Weights of a small multi-label audio tagger: 78125 training examples.
Rows from block 10 of a small multi-label audio tagger, named by matrix and row number. Each number is 500 + 50 x the weight over its row's rms, rounded and kept within 0 to 999. All counts start at 0. Numbers have three digits each.
After each channel's rows are labels from the 100 clips, of 14976, where the channel reaches its highest value: "strongest on" is what is common among them; "loudest band" is the band of the loudest frequency at the time of the peak. Only what is clearly more common there than usual is listed. The data: single notes of 20 synthesised instruments. In brackets: how many of the 100.
# conv: width-5 conv, dilation 3 (model.blocks.10.conv.weight, 320x320x5, each kernel summed), inputs 214-319

conv.78:598514524490608553510498430460558494443463583488565397481465552481457569498538496582490473568451518527522513534531487554565548558471476457458549426474531479546481503473549465590508599421474523564527465472513344413441475450557424491448567393533445534517538557509475533524502476521626488426444548455501446437530553527423
strongest on: short note (93); trumpet-like (64); C (28)
loudest band: 500 to 1000 Hz (33); 1000 to 2000 Hz (30)

conv.196:499454505472546373537452528561424472524554440533379517573404531534458440483485510469481522467450470483510403550539404547523483456553492431482550521539439462511508611543569392555470478495528418425461510489501432516407484574460483558492482452547409517410510530433469485485542507458507472508440465352453405430555451484554
strongest on: muffled (low-pass) (94); decaying tone (91); reverberation (66); text has "reverberant" (66)
loudest band: 250 to 500 Hz (33)

conv.154:500538580494505467493525594488504429530441453438515502461497447515542461495466463559510489535511488487498610478429496614464451537486517463434484536355441526444421512504544463504516523417432550450495441497489471473493529574495555516501495470500560500520495540504476590517550520528471442471506461498456535485426466564476
strongest on: thin (high-pass) (69); rumble (35); organ-like (31)
loudest band: 500 to 1000 Hz (40)

conv.288:552484418428492467545450448505540401436512540486521464493422557473415494552501457469570506481440583648568463469447520510504553523449462475451516489493493438524482505518606423507595514473522530530483405430477474399475497456436461526515474449561519564561549482463507584485464473533515468459405509451526409463479372547461
strongest on: short note (80); sine tone (69)
loudest band: 250 to 500 Hz (41)

conv.137:547481498538487410532356511455388509485494443495460466549473481481470520441550462567538508461528494519496454504463464477494543374490502358490525484485502416495519444406572491478555479504512384497525486444406488445502400413479433513377550474496533521518431448410470475484460447522490462496491559437505527427458531581488
strongest on: short note (81); clarinet-like (55); muffled (low-pass) (32)
loudest band: 1000 to 2000 Hz (31)

conv.26:556418463480537497520517473488586499444483606468518555528514538517437534539473506544474554494439474435492485580469441499540504520504528418483486428409480567487547486385438524602481450518469553513582519563586540482499511526456507438410549508448371552528484579480459479503503434449508432471464528457482546517572566520525
strongest on: short note (79); reverberation (69); text has "room" (69); text has "reverberant" (69)
loudest band: 250 to 500 Hz (37)

conv.220:427412438570488493518494535476521526518522551584510529530533468513484523540454545525476574511561530466363557519543452489576473559504448488514539454470563527466533494507502560614448426430482450567537536560565572519493477511476454498474628482497436461515542554509484457505468518461577461530550569477506505561568629602544
strongest on: short note (64); text has "noise" (42); C (34); pitch class: E (27)
loudest band: 1000 to 2000 Hz (27)

conv.24:537459519488446518407534509510498477565510509403410492512527464486545566440504507562541420490490475528569559538520442465309549623507510489462502559457460526461483339489523524391472487498368529525536318450505436496506450557518483488470546523422477478479519509501464532539482477436546497504476404493500620507295482451462
strongest on: octave 4 (96); short note (75); white noise (29); pink noise (25)
loudest band: 250 to 500 Hz (85)

conv.106:443499552532519524467481462529422469598532394589535500514524470525533556491509528473454516565482481413481517495428511515494429411475565531478521460511591481420546587548455534481492337487508376543468490492451522538469451538443584517529492556524512467394415491416563455413472507440492434539485590626463470621498529447516
strongest on: decaying tone (99); harpsichord-like (71); rumble (25)
loudest band: 2000 to 4000 Hz (30)

conv.131:514430522503438461446538516473531462490501512463505496502568480512468419471382468498455446471502441379523506534520381509485413525488532394545500471408466530443422491437482535506532429374382468502451555535508521510366488501479512553430544492457466532397506507411526527497505451475537481486509448482523568463458543521508
strongest on: short note (78); flute-like (64)
loudest band: 250 to 500 Hz (41)

conv.153:480570564543562576516467484554464533515526449567513511480488490556552568518619518498523454565556615490534536422496542593495478524474448592474577487505561448459542525486514538468513500457497454525513523485477523453579564505540583573530506523526501471551439497512540436467562463519542439593555560626483491532508588517556
strongest on: decaying tone (100); marimba-like (89); rumble (44)
loudest band: 500 to 1000 Hz (37)

conv.5:457499492536458479515530562493497436523490457457534507529503392443547483471489456448385438560538443577459521485474493353488521507520461514537436535461414509531513371534450517520484512547409517472528477549493511531560499569574488420506407506307526478407433519580491513516525510539388521532497444481436521471477526487418
strongest on: organ-like (95)
loudest band: 500 to 1000 Hz (37)

conv.17:381480417440522557480490476560489409438540441456497547489524478534508438483499523537388447412539556541456500441540448397438536512505530452509546398507557528481474351521454533436414471508454485476539503614552537588503487525577503443473458590288454483345472488515531501528457555485520479602547476476549452557441524512494
strongest on: decaying tone (92); harpsichord-like (43); marimba-like (37)
loudest band: 1000 to 2000 Hz (36)

conv.99:454409460575471439517449513548484494546457479521442527532526454476547540497510566382480519536500533500490503501447465503541498495476511551496527514479535511454555510502455562558425336427530464526524413545525569530460453546432580436515526503510446473523492517459519410505514518471455499505478618583462506656524565562547
strongest on: decaying tone (100); marimba-like (68); harpsichord-like (32)
loudest band: 1000 to 2000 Hz (37)

conv.62:547464505526533419461434514495491427509452480479529417523481474373464505392485545362528397545453473543525492495522491506518470512445490532538420503501501459482480525520529441498422530499481504477446476516352441502526505440374448540534513474449599500491458435437533448505529444527435457489435398468510462469483462372504
strongest on: organ-like (67); square lead (29)
loudest band: 500 to 1000 Hz (36)

conv.189:395432513471539436493550529422406491509518539447390520503522545468412479422461469510541558389368430464474509444537447567544478483520474502542535558527522518531474462448431486588475501459467450530411537570491517441486514610501482486536563468522524414540553570389592510540469445469531423502507398571635513491493499508524
strongest on: thin (high-pass) (42); octave 7 (29); harpsichord-like (29)
loudest band: 2000 to 4000 Hz (32)